config.toml
model = "sound classifier"
spec_augment = true
norm_position = "pre"
head_dim = 64
bias = "all"
parallel_block = false
subsampling = 4
positions = "sincos"
optimizer = "adamw"
learning_rate = 0.0012
adaptive_grad_clip = 0.1
final_lr_fraction = 0.05
Rows from block 9 of a small sound classifier, named by matrix and row number. Rows with one number belong to one neuron. Each number is 500 + 40 x the weight over its row's rms, rounded and kept within 0 to 999. All counts start at 0. Numbers have three digits each.
After each neuron's rows are labels from the 100 clips, of 14976, where the neuron reaches its highest value: "top examples" is what is common among them. Only what is clearly more common there than usual is listed. The data: synthesised sound scenes: up to three everyday sounds over a background. In brackets: how many of the 100, against the usual share in percent.
# fc1: MLP up (model.blocks.9.mlp.fc1.weight, 576x192), inputs 96-191
# fc2: MLP down (model.blocks.9.mlp.fc2.weight, 192x576, transposed), outputs 96-191

fc1.145:487543545568473457453570530468439516520535516546458468503498507517500554481542582537425484486567481505459539519532509496479520502480410536520544436484438465481517432524481519496521522528556462480423544518409490410459521541489504438558451464515443514499451538481511509527496431444450534429
fc2.145:532479480451491464549459485513532500489470513464561487451471487476482423514476416464602458453409511488578471490531497503528523481544555508511454564537511546564541573462509497477558488542518515516524514483586483575494502461529464541419568502490518505491548515480544531545519599586534507507
top examples: number of sounds: 3 (66 vs 33.2)

fc1.24:491504502528493452529512523460448487510537552544496417472489487530536578545507565559476478487524394527476555549495507476523551476475415508527546487502459518421493431492438500535490525561574492499447525497425539431500482513534505440540443413453438485540518578539509503538501387494529491367
fc2.24:554538485467527501513485427501512542506480468428490524479489484466446420481440470529526473449451513434578479467504488505476506506514520499516470514549466541616512561445541494504558498521518445545540531562569439563513538452527472530464576571462532548453543483507540517490516571542517547519
top examples: quiet level (59 vs 29.5)

fc1.302:515534541532497551495509526499481503521502546506480453581523503560566604533503572552502533560541471523468566522464488529499509480456441482459513439485439496451450428511479485528458494454481517512483465455403566424508455516469458455561432480491468463489452512502447501452421397483506458413
fc2.302:501508491515484474437539525492427510495505493493438518455455490530524548464526540479473489492503533542463486478556567464454422549540435575586580477511484456467550509556420533448471506553562422453445526508445511416495543543521568440527484453525433527511513522541525489553546433472464549518
top examples: background: none (63 vs 22)

fc1.367:534442522462516454507473530563520441457474510545547476429464502491504523525475461466539427444417458525393474471530503448462510459525479548572574577499539457425570523478470524488494491519520526525457521483501521511416519497556519500450462493482449497506557525465581581555549511467529557485
fc2.367:509616495523496561456503444531473540530481431452438541609541498448447486456501523532465505483543576457525482507507546530497470545469517456461496477517460474550444523542547529470476573478459457494507454552507433462531539520491523488551525599522579535441510450525470500455487518498486566521
top examples: number of sounds: 1 (63 vs 33.5); electric buzz (25 vs 5.2)

fc1.408:550431527448511449503511528501512431463437551492482501390470511483560545528491497470552430444429454451468443461528526435498487471489518513569517565465521451442531536473467554517495525535531516527462508493522558502467542491533525510457458489502464464511571539492550584527552458510519545516
fc2.408:496584463546463538529438418517482592561532433500508479577536482467457465481525508537450501508551558491544529541520494576534488542485513429459459464546508541582464482535528503526439518522473490472555513532510416528525466480517452532531556548511580560485466438501481463450474542505497494516
top examples: number of sounds: 1 (63 vs 33.5)

fc1.570:509422483467511432562473532527508464461514534544518457432469489466504527504497486474502413464454448534503457521557529447529522487519470463567519570538541532447572530502415506551529484569557523501482500435477520486464477478571512495442501453489476516555546512483569559539533517545524478463
fc2.570:520552491519528524478495427480484521524457426415482542548546492482435465469481496499464500477501606405488497484503534508491473569442550479440498498508487485579465536517562542501490567484496487514510532561517415500524567519530459500509533598501531545445490459495505509464493505493480528511
top examples: number of sounds: 3 (63 vs 33.2); quiet level (59 vs 29.5)

fc1.160:464486507512475465514514577494437485515527540511468454438474456559540548542503551491456452502506394515493498504508536471527494541520456552541551509498444473469498473501417538498543509522551441491459517488432597441472490515503518432525447420522431468535505546557540497550538457507485482464
fc2.160:531521492451509489520470422455499548525447430420525540511466467436476415450469449493547451459469568473590475494539509516457483571550554484502459532546511539593522541478574510524544532548530491523545536516563425587554516475557466530441583532498557570454527515535537520511555623542504505521
top examples: quiet level (59 vs 29.5)

fc1.325:541486509516471481497508499463521422451562544487497440543524561534533556554529503517548535493508420506467592544526509458466539382419455490521502507470474481466486475521475538508424528501506525469452496491492517495426446513524487469491461465503459510506481513414564486486473493488453517412
fc2.325:478491505545489513442547575476450533522503541534447512447457492541510554434531521478451473515532472568443490496516544487484451545566475577538569482484519494455548506534432522478438491492548458507441514467421502413504509552504563419545458474534462499492495482586492496565567450491516521494
top examples: number of sounds: 3 (66 vs 33.2); quiet level (64 vs 29.5)

fc1.517:463448441509464444548455535488516477519526507564523477512497464506465524512525494439483451503519454520476522529520472497522563509503526473459515562498559541468461520505457483521491466561536562480501509464523525517449492445493486555417510443525494451604549583479510439486534525516503487487
fc2.517:520582433501472494538462424518472535504490420431509505515520520431416436490525504503504412422491587444535469521536536479506529544475523506460535518544496515589509545497546526503455565557496470487517573524515412490494517472531445519423559555507527567473564463451542535488545511523481519518
top examples: quiet level (64 vs 29.5); background: none (46 vs 22)

fc1.395:503501514489521535443524503479536475485473535491485530525550542519536505514444521510474539548510476478451481482421465516495425497471492530458546421425489457465431460450485514487497422381441545557488418484507539461482452539438443499528455528448483413490472444478456484391458433458520423529
fc2.395:475565435520499492551436418536466575538503436481520426552524494445436431506518485534515519462538524524624558548565465576518514527518516436470423518571496578582462504519516447512511478556491467485538512497495429546542489424508447557504635504473551567528496487463521476460487594561532491487
top examples: background: none (71 vs 22)

fc1.212:524540540575476475454571516507437500495534534529467441480482499521549555526532596553445480478544455511438544532528496479466518496472369532543554441475445464450505430531470511475487533571558470470423536539412545401453496532520534431564444467514449521479448512474549509514517428500460553396
fc2.212:521444472438513441544461488478542513501466489479544505468447452499478438479488420468580480486425536490586477485513486494520510497556583496509453548541524537552549590445526468469569461517510515533544495462606467589529511447503475531426590510469538515504547515518538509546541601537524483524
top examples: number of sounds: 3 (65 vs 33.2)

fc1.133:531558490518476460420569493428468480479472466438406534485455519492456492449495559473549409473545472464547478465520521429449452537488482481527507497467494457525538493517520582509486555576557445495464576583497485474501510560538545488536499497511479546443498527533548550558575494541454552480
fc2.133:476442527470425538434511560548553438482479562470524512457595558484555524488565472491501486491463429494436468526404479500445457463489509537495491503414506445453471471525547521449486490419409537407457439479508533500485521533465512475453426492547500400522511425462474471448479470448525530518
top examples: background: none (77 vs 22)

fc1.400:512447494488503432492533524477488444467457509490458514398443459534553516504505545482533423474463458461461441456502535417516482517518485533613569550490493456415570514490423548486471535568592483491443534511496569474491544508523541448501439465536473464526541538544544533555563472521487563487
fc2.400:482534576515404475480525454492472526473471497498467514508497517498512516456636477540478475466485515548499497475567536473487464510523469488510443510541484474511517486557578486516521547534515464399510559525482469512505506534561487473490524532583482574477445462462553532541525538474458511507
top examples: number of sounds: 3 (62 vs 33.2); quiet level (61 vs 29.5)

fc1.482:550482506546418536524453476488520544487509501498584460534511430505489464505535442517515583562542458541562547535475481522559535436553519485456464497568467599542506512547472441543433428462445443470556436488525513578532432442459474509520522506552526479532549466531500480479467495524454453503
fc2.482:499535484475504497470513549523445506544534515472500492516599569511514553544482615497460429469516494461429527526512500500446529495440430523518595470439479452510430435487520540551555499499492501468436551525429490410434499493536486458512420533490440539496472510419524507477513395465488531463
top examples: background: none (44 vs 22)

fc1.414:457459448443479496566435537558477477519502538545560515452511491519511515586490469443479462521459406485490447491490469499519559481473535475521536546468567521456490512489490495529495457495482584467467515504516500537441515464499487566462472462501497456583517549485485484483527473506516499522
fc2.414:551514493501496520503484422504472527505505407478453511524469484434440417445503454530468510472498522467568489531546537528516476538496510498503495497558516536540528576529537444533437547568527431483557541502511435517548522496561454528514603507486559579481548483509521481483508562546498520467
top examples: quiet level (64 vs 29.5)

fc1.247:523462547526483460505486523460565423437532545501509417517488576530534562521522505522558509520495442544455585512528516449491536432425466477529495505477465465465525456535490499478425516490501536471467519479477528502422453491515499459474460491490468495498481510420530506506484471477448509409
fc2.247:509525517503475480434561577523433517515479507549456496433458500498538579435519544496431466474496498572440464481525523479448459545569463596549517506467488487452546542521474473454439485509522457488445548507432524412519511545531557468536458465494431459504503493576533521551566455463510514482
top examples: quiet level (65 vs 29.5); number of sounds: 3 (61 vs 33.2); speech (25 vs 4.9)

fc1.104:529533509546493473484572467498441471496470471436428564438525532521491515502508579488520402476463516431506450469491542456430471532521472486557541500424466467524544518502484584505481566540505434497435577551505489444498520559517549452507492545544514517464542502524517550532550496551473563504
fc2.104:438485524508426494409551534501555478465520576511464477523551547497580579462535504511485518534553414564433512497485468507466463410466486511481437476443520427464481418559477476440484509471442552458479481515457557493505453544483519509512432509560459453563445445466496502456488444424520499505
top examples: background: none (77 vs 22)

fc1.354:538504537533479456540478506480539403421521507481527486538520597532564571557506536505529506501484448536456516484503491449479526403424477471525516485441478472443513466531493531523396525487499543479460536441480531478413457503514510476482432495535462481511511512430517531523477450483468527435
fc2.354:451500532519460473446570548505481505532461497538454507486457475505548525395526505437465468494511532545453473452493547470451405569550478541523555518509534461434533494519444498449464531492534453485473526495434510461507550578532539465529477471524443493493472485580518529537532477413459510520
top examples: background: none (64 vs 22)

fc1.225:521518529543457458410577523477442487473570528551442451533469518488483538474530560519431494489560497503430540510527535483449501490478401547520570439468438440461479443534493498496508529528528463475390528534440517391454506567513530411538470446508442518482451517454511495498516435489453501421
fc2.225:526452483456501480578453495554533498497475513475577499469456481476507444524504431480588469480416524526563489518547484505514547498546551496495466567539496535555531585486519467495553490525523520515513518482597504584511487442529439538398563494474533532501550537486534528529525583575522493496
top examples: number of sounds: 3 (63 vs 33.2)

fc1.243:535469478549457495451534489458436488514496509435462490426458438509469496445512535472443470468527524437514484506505512497467536501587483530568470526484486499529529520530537539476461562553494424470500553538547492488556536481519532467516531526538513465492556504511536486563569504506429561511
fc2.243:425537566498420500461493581502521471482515579508482532562549545524572546494550530539466541550497470507472497486424502523459470447440477513477502494451458455421480422507512500475587509447439519429467454489471549492499495539459515463517436547555467442502439461511458492457461466447505492481
top examples: background: none (52 vs 22)

fc1.502:527523495554489513455555468489445459482496494405447515461510512491485493480516561460504427461510497436484457452512577424429493512514463504563531480418487450498512490534507587487484558534508422468445547545473496461516534584517538489528469536563515502443503467503536538514552465498461589518
fc2.502:471475540466428494444538591490502450459496596521495484501562550535579561479554528488492525533496415540465490508470463502469465433482473517488505487464503439432486433538486482458482495469456554419451483473461588452461454541466530476508418487588457413529486454503486507486493427485535492516
top examples: background: none (62 vs 22)

fc1.3:518540572497508521463537528453468494489513542510489461551529501536566573519495558531487519550537461491443584528458481516482494472445434501486515436458420447446463413516498502490462500441488506490434480486430561435505462537453480458551421474482446459467424507493462464450404428443493468421
fc2.3:527533533534455470440553524462449512509511474518468536461450465552498566452521561492454503516492526546446496506531578471460444539508424577528566477513435452469544532554462527473433526529544447463456518492430483418504549560522565426541475483507451510467517479527498507535547460494494550456
top examples: background: none (60 vs 22)

fc1.185:483548559513504526453530525470474503495502521493454455549510511538555572491476555546509528559541472508427532496465485508490486485460431523468541426445439442435473431474451506481453499419489509496447472473419537426513465550450473453541426455479453469494446499483467482454429426450500467448
fc2.185:457524502527459481446538538450455479520525507523437518493438501556511569489522556488473524533525525571441511496504567464463445507510438575531557462542449489473564539524433523480442536526536444470492527483426478403485554573494565425569471501523448489478511475511465514549533439489485510485
top examples: background: none (53 vs 22)

fc1.559:500407522464515444489503519494568419371431566468478542428512507517527534528504479483491517512437443519431445425477550408492472450490536500576500525518508466445535509467465529487485557491505511507463461478539522517486515500463524508475439525524459456519544485496527503497497483452509532532
fc2.559:501573480562481504553472459504444559565562450478507458534507483452464464522523538540447475482572490466498569560552473553497521560516491451482517462508485541542482488532513465554491506603561487472514548534472475511550509470527513507575509438501560530496427521521511454509482516524501472469
top examples: background: none (72 vs 22)

fc1.256:514471497478565555470530509483547499500457513484524530501558565504572505519440483502459543539543473489463462460434504490507425475459483508459516438456502436497463426433472529465501480374450526559461429473458503449486502516461458477531475522465465455473423476498497491428487449467506415526
fc2.256:513572455535509487582415450516474570550534426517524428545485452462439443492535485543488493472535521536632534572540439575536530534475520450469447511552508578564477525507508448522536475575523521502556547518506452537525470414520489558509598476517572575512513492485521494459498575553535484469
top examples: background: none (83 vs 22)

fc1.103:508508542532524533486528515480486510524508548530467458565513515546561592502490585555502538556538469516459566537457472523495506501456431510473531429459433470434464423494508497508481488447498511510465481476411545424499460529473472435560412474487451457486445504500467487447436399485501467404
fc2.103:502526504520470475427544524497431482501503492499437563466464489547480550464525568488461466519518510512452499490542568477439449518536422576561576467495459441467544513549459528455457537559554415468448528533427494416476559569526582437563486480528448514447516484537522513528539453494492561487
top examples: background: none (60 vs 22)

fc1.5:512415516530474467481532562503497451467457488515467513388448471529535507452512514467490446481488459478442438448487532471481469532548523573582574550477507448444578519492450542471474509545531460497429518536530578496543558510517542455495462472510445448545556522549533520559561479473482546525
fc2.5:462503556479425482495486515493508492452470515455508520498485512491503508470585467461482465437422545486479535480549548429505427541442483512503478487530500478519526475552562523457570579526552497397494532487480420490441520513518506454440491489544465532477463495445546531541511512473440540481
top examples: quiet level (65 vs 29.5); number of sounds: 3 (65 vs 33.2)

fc1.452:494549493561497515576493498501438516556579534547517356533493486515518559529508549552496490519527460510469599611492419525514565470449440494488539471481474513471456486520475459566499455546540516525478534494454531461471479457512498499535463453458455493534489563478486485504471435485527503363
fc2.452:514497540531535544451568519494508470452434526449436570501501484539542534480472539511506540503460485486494483446428574471488450513507451532541521467516429495482501512488490567466532546449502436517490475534456486450555539582472506437550495519493469496410458454539494524490487441507479537468
top examples: number of sounds: 3 (63 vs 33.2); quiet level (59 vs 29.5)

fc1.538:472498516562487448540507568459428514514514597578464459456451441534535568532528559491464448464521443482488492520550494463526524542507469522517599506494470531427509455508454465529515519582579498473450539492425546480481525483512506505520470434487468500560482588552495483517587468489479544414
fc2.538:551500475445530486495509421486512527514470439426506491443474505461451441458463453490538463456435534459562466486527508504456481550556556514538459530519517494588520558461546518504552509514500460531518534544571448568546539502539502507450584548457536568482547477516549529517531581556527530528
top examples: quiet level (63 vs 29.5)

fc1.251:501467577531498532542488541444563488457500574550524445537495462546606551498506487547523564571499463554493554502443436505549494414480519489452488518517465520457473474501485443495490435440466558493510454436495566526496412460454457513482461485486466454549473502512459471452415462504505416461
fc2.251:548518524545415459550504540564423540531492518537500502460442501510534532471571507506523440482465521552543521517535505519475509514560448541547515530501460553467549512601533486540470479549511494434463568511445543476525505481571550481507500489574479560476523518528541525533559545551456517461
top examples: background: none (66 vs 22)

fc1.503:499463579491518539508490552470549504463488613501527464545544500572599539556472495531513534546483442503461530489448454509520497396416486513457482471500452500448452462487466473490477435402447573512495450472468562487502434457452429496507463491474459439542484524496472466426419460502481429477
fc2.503:544527511549429440520479468542458548509523468495467489468473451472512489478527449456551453439504542535592529514543522539492482583569506503538485551557503560523519572533526472531463514547518474466489550550508477546524508475552512498446577479525526575504532515544521528536545579571502510494
top examples: background: none (61 vs 22); number of sounds: 3 (60 vs 33.2)

fc1.513:491455460515467443528489533459498516522484498542508485412447413525499475518520494473497457453496460506490453461531506475545504520558503515578512575519522512476544516519436508495481477573591477469497529491509547525456490457554529482459489423518468471583562568561540533549580471538477510518
fc2.513:501581549515385450515500475484445520503524487467487505561506488476490529482614515506472427426491574465465523523540523533463490524465485522484501489511454473547511483495570509516518531523503474381481565514474469498461518552542481481487535480523475573437479516459544554514513462468440536475
top examples: number of sounds: 3 (62 vs 33.2); background: none (45 vs 22); speech (25 vs 4.9)

fc1.350:528472555494564500479517542483484459448471517527448536424507505532548516489476546486469500518488460517424460443487505486498420528530452589523528479465454382432547500468474472423490506500497462533434478474491585482468495530443483428557459449446401446483522497537470502540512451503541455512
fc2.350:500511435483509526543431412524510537533500428430510470553480449433461418511500436530546504440500568464592521524524529536544543534499552449518465534574511548586488511513511515504548533539533508485574501502587462562547477474526480550471592524527565555478565504504482511484493575574490497504
top examples: background: none (59 vs 22); thin (high-pass) (30 vs 12.1)

fc1.246:521514546550464496420591508459435498501539537523454446486499522516516550503530567532429474494527463487404552524544534500450481499472406560533569452466435446460487456531504497495506533518558457469402530537438521410470514557523512434549450469529442511479462509447537503486506437459457509405
fc2.246:510457474447511449571460494493538509480481491486566505474454495481490431502512430461583462480427537513582483498545484492537537499542560472502459565562518545560546575483503463486549505554519503518539514482580489585501520448536439533422571470485553508516540553488534532532530598571505486522
top examples: number of sounds: 3 (64 vs 33.2)

fc1.259:533460532513487487492497520472514427437550560506510409557522576557523562550535501519510545535527419521449564523496503449479528403419468521530510505504458454458505457511491530501420504486524540475430508496479502498413460506504474459488465475526443488528465549417548490490468453456425494419
fc2.259:475513501552500481439558558490458504513510518534474525448472509532524559454514541481415490513493515558421486498516560472490444534548475612532560498496490440445517499503433508482399513501529455472446496477446522449523512570505579468524441472517424462516505440552510474552545439430495468494
top examples: quiet level (63 vs 29.5); number of sounds: 3 (62 vs 33.2)

fc1.466:491478549518495467514484502483536448401527536473495479562538581568519572534514515536547542526484471532464534498500515447502508423408472493497523504499452461448494481520491532494418521472485520490446475447479510478428412516500478455492457510507438458495532470392497493485451425467435508451
fc2.466:473502505498503496434569523473500492506440476529433514436438444522498495416512501480461483512497594516418481457514564453492401591549520574517550497510506442488556500506484507459458517507539468520491503494474485469502525577494552456512486475501434482478487517583506513538504481457482493528
top examples: background: none (66 vs 22)

fc1.11:501522510534508471514518526460451505505551579510485427456479501538556574569503556541464459489529396547507555536518521483516526489513411501529546501499453534437488444512428513552484531549580463498433526485436535445506461516541533435557460440475451496521532560537520479542503412499529490404
fc2.11:505534453467524513542490443486523531519483461386535539541469446480459419478463471508562479481468567445577483477532511483515491523507577503544444529552485514623525545473516483460569491512511487555547516507566417587532531428507446521414590563442503524520533505487515485525540579551492534524
top examples: quiet level (59 vs 29.5)

fc1.34:513463512506503497493484503481526414447537558484529432552524573530514538584515503513520539530513445521438593518510502476488559400419455490518509518473484450472471447500478545489409502446509537490438486472485491492417453509511474494477470468481465497522470541409515450501457468447455525416
fc2.34:477526491521504470465539566482434528511510557530454532446478477538520553445523537483449491521510502551436480493496529453493485544549468575558527516495532471465551505506392479463410458526538501499468505517434538416538547547491572484535456457514411451532504485587501473526559445458495526498
top examples: quiet level (65 vs 29.5)

fc1.315:543473536477547492447533549506525432437457556547488521470485553557584541468449516458501507515525447565418438430434512448458465464496475551508538478453486416397494477448482507437500501445477535555450447471462541476469488523431502479521408515459388420520494454473461497479506430451531475498
fc2.315:514573461530485503570407474521482589568563431492532431561496473464411462510523521533506509490534521472558551553534476585502549579525496442467480503571474552576470566518525498489545508527519473474562526512539416550543508435522488504494573510503576542491538494473486468462487558542476492481
top examples: background: none (71 vs 22)

fc1.277:499442503483524408561481508555512482471527533545530441443456510493479517554485484503516433480447431519483513521552489465524542497501472489552563559505527523462538542483454503530487497571523507540468496445472540517422474465565535512466514434476461527528556557467571535537517492516562531467
fc2.277:515575499515525529459558445473484507505459479422477569526522472485479484462469546486492474466485588435474467459489546487452479545495493486513520490457472473519480511497555547504522563479479480519503500539476435463534576522502505486548502575500511518435484481497493502506504486467468545535
top examples: number of sounds: 1 (66 vs 33.5)

fc1.340:500522552535513527466518519484473492496527532505473467584539496547570584507488555553511539563531466517463564509463472493483498484452453495477523448457434442450500424495472506501456507439484517500448467478412545424506449541445480445547428494479465451481451498494455468462418421471504470436
fc2.340:486519520530457478422536542472468512520504482512419525459460487540495545481545562487453497508515534554456492478538564452458460533506428574553564488509467448449542541557417511492433521564556432467474533484441514415477547568501569444556462475534428492491496495526499489546545467500454525505
top examples: background: none (61 vs 22)

fc1.455:557426551441534464509500509502504457412408538507487543416480506518598528532476502473542444448405448494454457406512518437486472493511499554540551542475486433443560522485458534510476501507523515517475537467489571485450516501530531473477435513507439489489549533499556581539536464513505527499
fc2.455:484574425527476543522460425528477553559508425480503481567539485456431417502522464527459529496577572479525540511527494578538473556496526453489477475574494566589444524538524499500442544518501483464565480514520417530570475489507468526528574531512577535501464471517471448449504551466466491504
top examples: number of sounds: 1 (64 vs 33.5); electric buzz (26 vs 5.2)

fc1.495:510459511493516452600458528545494503505531518584545410474478493512510534520479503513501432473453477566481526524515424507531588488487477504532520572503547537446540542494467437501494430570527529521464489457487547490390449451514489531460473465449480481537585532483520505522527475541523493429
fc2.495:524542518541516542485529485471475510488471499437434556542573459508490484488501546500493524474509528444489494474495615471449441526490505502511516518475457461502487521535549572533550581450432424483492519538447456484536533533506487436526493558547504541438485497555513523462453474463457567494
top examples: quiet level (63 vs 29.5)

fc1.35:517490470504482505519537499473457510544474490508473450421460494492507569524519538504402413432531455483415461520541481487470527520522441519530536458476533540455464421491453527555512519519514507482427561533398492441493524500524497500513447459517445497519449560521517509527557438484478549501
fc2.35:575502506473503468519492446501499533498486483468495510500466514458458453452494438479588495468434545486584467488529483511500497546537537512479448578568480525567520575502585479472519533513505463501539498483612433580544506478517457509404588513505523542491589465524501547545499596564498495535
top examples: number of sounds: 1 (70 vs 33.5)

fc1.284:502481540509532477443551568505526457450470528541437525465503539533529553447454514481516524549537474565440462425460513434498413462498490566497546461491486417424502477456448519396500492449488515540455431446467541443440482542453521455531422492459407435557522460478484504508505428480540476507
fc2.284:515550455504479543583430459499472563567555458495543448591483462494514457533512515561507500491523491459561570548508482559557562538506508442454498512543471562575462490514510462527559503580546463490559553527539500550538469434485479521503549491521571531474514530499495497498491560588500486437
top examples: background: none (48 vs 22)

fc1.75:493515568498525517445529540457478460483520562496471461562510530523553554511488552508502526550545474503424560495468503497460479465456433523485525422436439425453477427483514510463440488422468511515468471498429557437502471538448469434535448476463462449488439481484476447445437439443497464435
fc2.75:462520494535469482468536561460445522525498523516490527473454507552468543476515573488489523570515499572439485479488553455476484528546429612542562441519484487473534528526444508457449515540532460488453465471467478435503519557478577443559509457503443471484494466521471480529503418451471505497
top examples: background: none (58 vs 22)

fc1.87:530450552497519473515514497478513443448537592476552403520551566489556537562527512504505515523481410494443572543516481497476552392442470466526517508499504482460460439492477533517410466494516557494468488503492516497460453492503477498482443483481473511529486542440536482469444457480455510413
fc2.87:471435404512511479491594563450521517504489498515474568443468465547515564466484527453478503555512549558483509460498517460528466507507492567542532498512528524477535567514400480452400491542549479489504465497457542496529528516481573473498454508485448463566607465571505500544526517503511483502
top examples: quiet level (66 vs 29.5)

fc1.63:492537539523457478402558537482474472483545529543457455498469520547493523492525560543441508515531480500425517502516520498445473513529394555537561458471441431493504430502495530496490549499542469461402516518452482391491531551482498423561463435504421484506443536492516504519502404471483535463
fc2.63:519483464457514466574435475498516509509489499449571502487463486487503447514470441493609472469423511498594503496529473480530543483509540485499452564567504545576539553474514474521579490541554515516533540496562475587481495467547463526421593495503525546472535541477537552544536597583494513483
top examples: number of sounds: 3 (65 vs 33.2)

fc1.309:517484560520504580518498555474535511467492605501540476536533476565599537549494512537531552571526442522496547478450486508522492397446472488444497489516474485464483462495456473493493458425473572506500442464461561484508418471462431490480459477476442448529463508511440473453391442493482430445
fc2.309:555533514517471488531493513547456547480520486491464483480471497442532517415552486513525461424489489525578496545544539521465502550544496520589481510539494535469522555523515476534545536563546463469466572527509519516552544492581518496466539497539503547440524498531573530551548535601491507457
top examples: background: none (64 vs 22); number of sounds: 3 (62 vs 33.2)

fc1.571:514477504492517449549503542525462492504541557549508391459448471512530556518458509542496459485471435532469516570527478476520575476461433499578518536498531511441511500453448468546484478577569497550471505505450555482468459480502503483484496431451483481534505538491496510547510462515537537406
fc2.571:523527477453555561500531440497510484514478472405476531506509475493457431457467486497529510458477554391526481473489531476507477534490513501479476499540474502593469552481547552464554525478457488518535488517530484551545549484501491498514575645476560532481506429515535546484471525525519549531
top examples: quiet level (65 vs 29.5)

fc1.108:500524538562461474448528522530450495474544559551462449479490503510529576507549578555475508501553422524439540532491518480477500488457422528546556465491458469424502443532468480485509521566556488460411523527430560417413473554516524431537446467523423484468471512460518492505536431495441531390
fc2.108:538484483423511478528442497465517543513461491491541495479459485482479463485476442477541481477426535507584464515533477535511496524573557492494439525551504559532526539444523496511577491540498521509549522481590492606537502441515482530432557496443555513504534506512533530518528585551545479529
top examples: number of sounds: 3 (68 vs 33.2)

fc1.335:508514569512519520459529533474493489485508545494463447566525537544563562500471569523499529550533489511437543494447502494474487474458463515471545437458439439441485437488507508466416489400482515529441451480447549454473460546458473449539419491475472446489446494476466457473437427448483441457
fc2.335:453504472520479476423567542473469474532519487518454521455444529542513543443511550504467527531528510555469494449493517452481436534536464609579570465509490468475556516496431523458437508486581502471453480470478512440455501560455564453556444457514428482535510515545485464554516437462475496501
top examples: background: none (60 vs 22)

fc1.128:522511515523518471542537507477453507503518564527475415489466490531530570554500566561460463503535414514480543534498501489508542457445409505535541487500465516427489435486478490549501509584596486503435526525436556442487463522527502459539434434473430517529484572504508512523498418498525511352
fc2.128:512514474465550488517487433476508542497496449431499519471454481465434398471438486494537480483474541423600482475543500507513480546548537488496459506583504548618535569430518512504556492512543472542558524513558438562517534466521474509470600539452527537469533476507534503517532591575524520543
top examples: quiet level (63 vs 29.5)

fc1.180:504472537516485461500515539469550432429550586509504451529517546561532597560520521516516510522493422507446559515513512440480537408433447488525520505491464485449524459521490538497420547493521536467471503472462533481451434492508502478462434461528462473519480550450533490498465466464439528413
fc2.180:471504520506469491470570571491471501474477502543439486487446484527558553448534562493451452509492466528441466475523536453455458532569462564550563488467505432393545477521421498473432498510548436495439500451448541436485514553528545458534412455514451477531505489580506510527537422438475503496
top examples: quiet level (68 vs 29.5); number of sounds: 3 (62 vs 33.2); background: none (51 vs 22)

fc1.326:525437468484520434561470537556470480506523556564531402470492494479474520523465505484481453469474411530486524552519441468517551511485491506541559585513537536454537495470443471531498465590527531549467490464478533511439455467514505515471504436469499497529534530474531542516514505545528516445
fc2.326:508549497508528565459548471492466485490463492436467565544529475513523501489475558531527506483492563404459471426466558480471469521516470519512496505497441484516511500493533557465530539458468473518502499544468487442552547551520540443550488565491472520434486496531508530482456458467469553524
top examples: number of sounds: 1 (74 vs 33.5)

fc1.189:514464546517480473498489519466538425431552554503500439552528582560549590551532530518525498499496420521446574503507508454504522391433457478519514513486467468453507470511483535524415532463518535500461520456461546474437435502519498459465429476524449492523472513434531512499490444483433527427
fc2.189:474492546515488487441579566515490504484458519540427506479472463518532559434524546470441472479490482556415455472521539467453438528565465583571579488475493444441537492509435490493462494513514431477467499502432521445482512579497579477525444459486442485514480487572519499548548448467493517504
top examples: quiet level (69 vs 29.5); background: none (54 vs 22)

fc1.338:517486517499527437578513532543463489488559585553504376488473489527555570522462525543511478500477425519476533564495495475529536475459461493525533535492483501451502533452453477514488489538550480523459500474464566471443478491508488462504454423439449506540552539487533479515487456519543517386
fc2.338:493520447481553592477519475484520510543447476404512513510471455480505457489453516525557526482498553437570494465463513519546541527546509496497473497564490570590486499467522508473578514456515458519552438511511459480575524510455494509511562586466569491442470473548520492483464544538485559530
top examples: quiet level (60 vs 29.5); background: none (45 vs 22)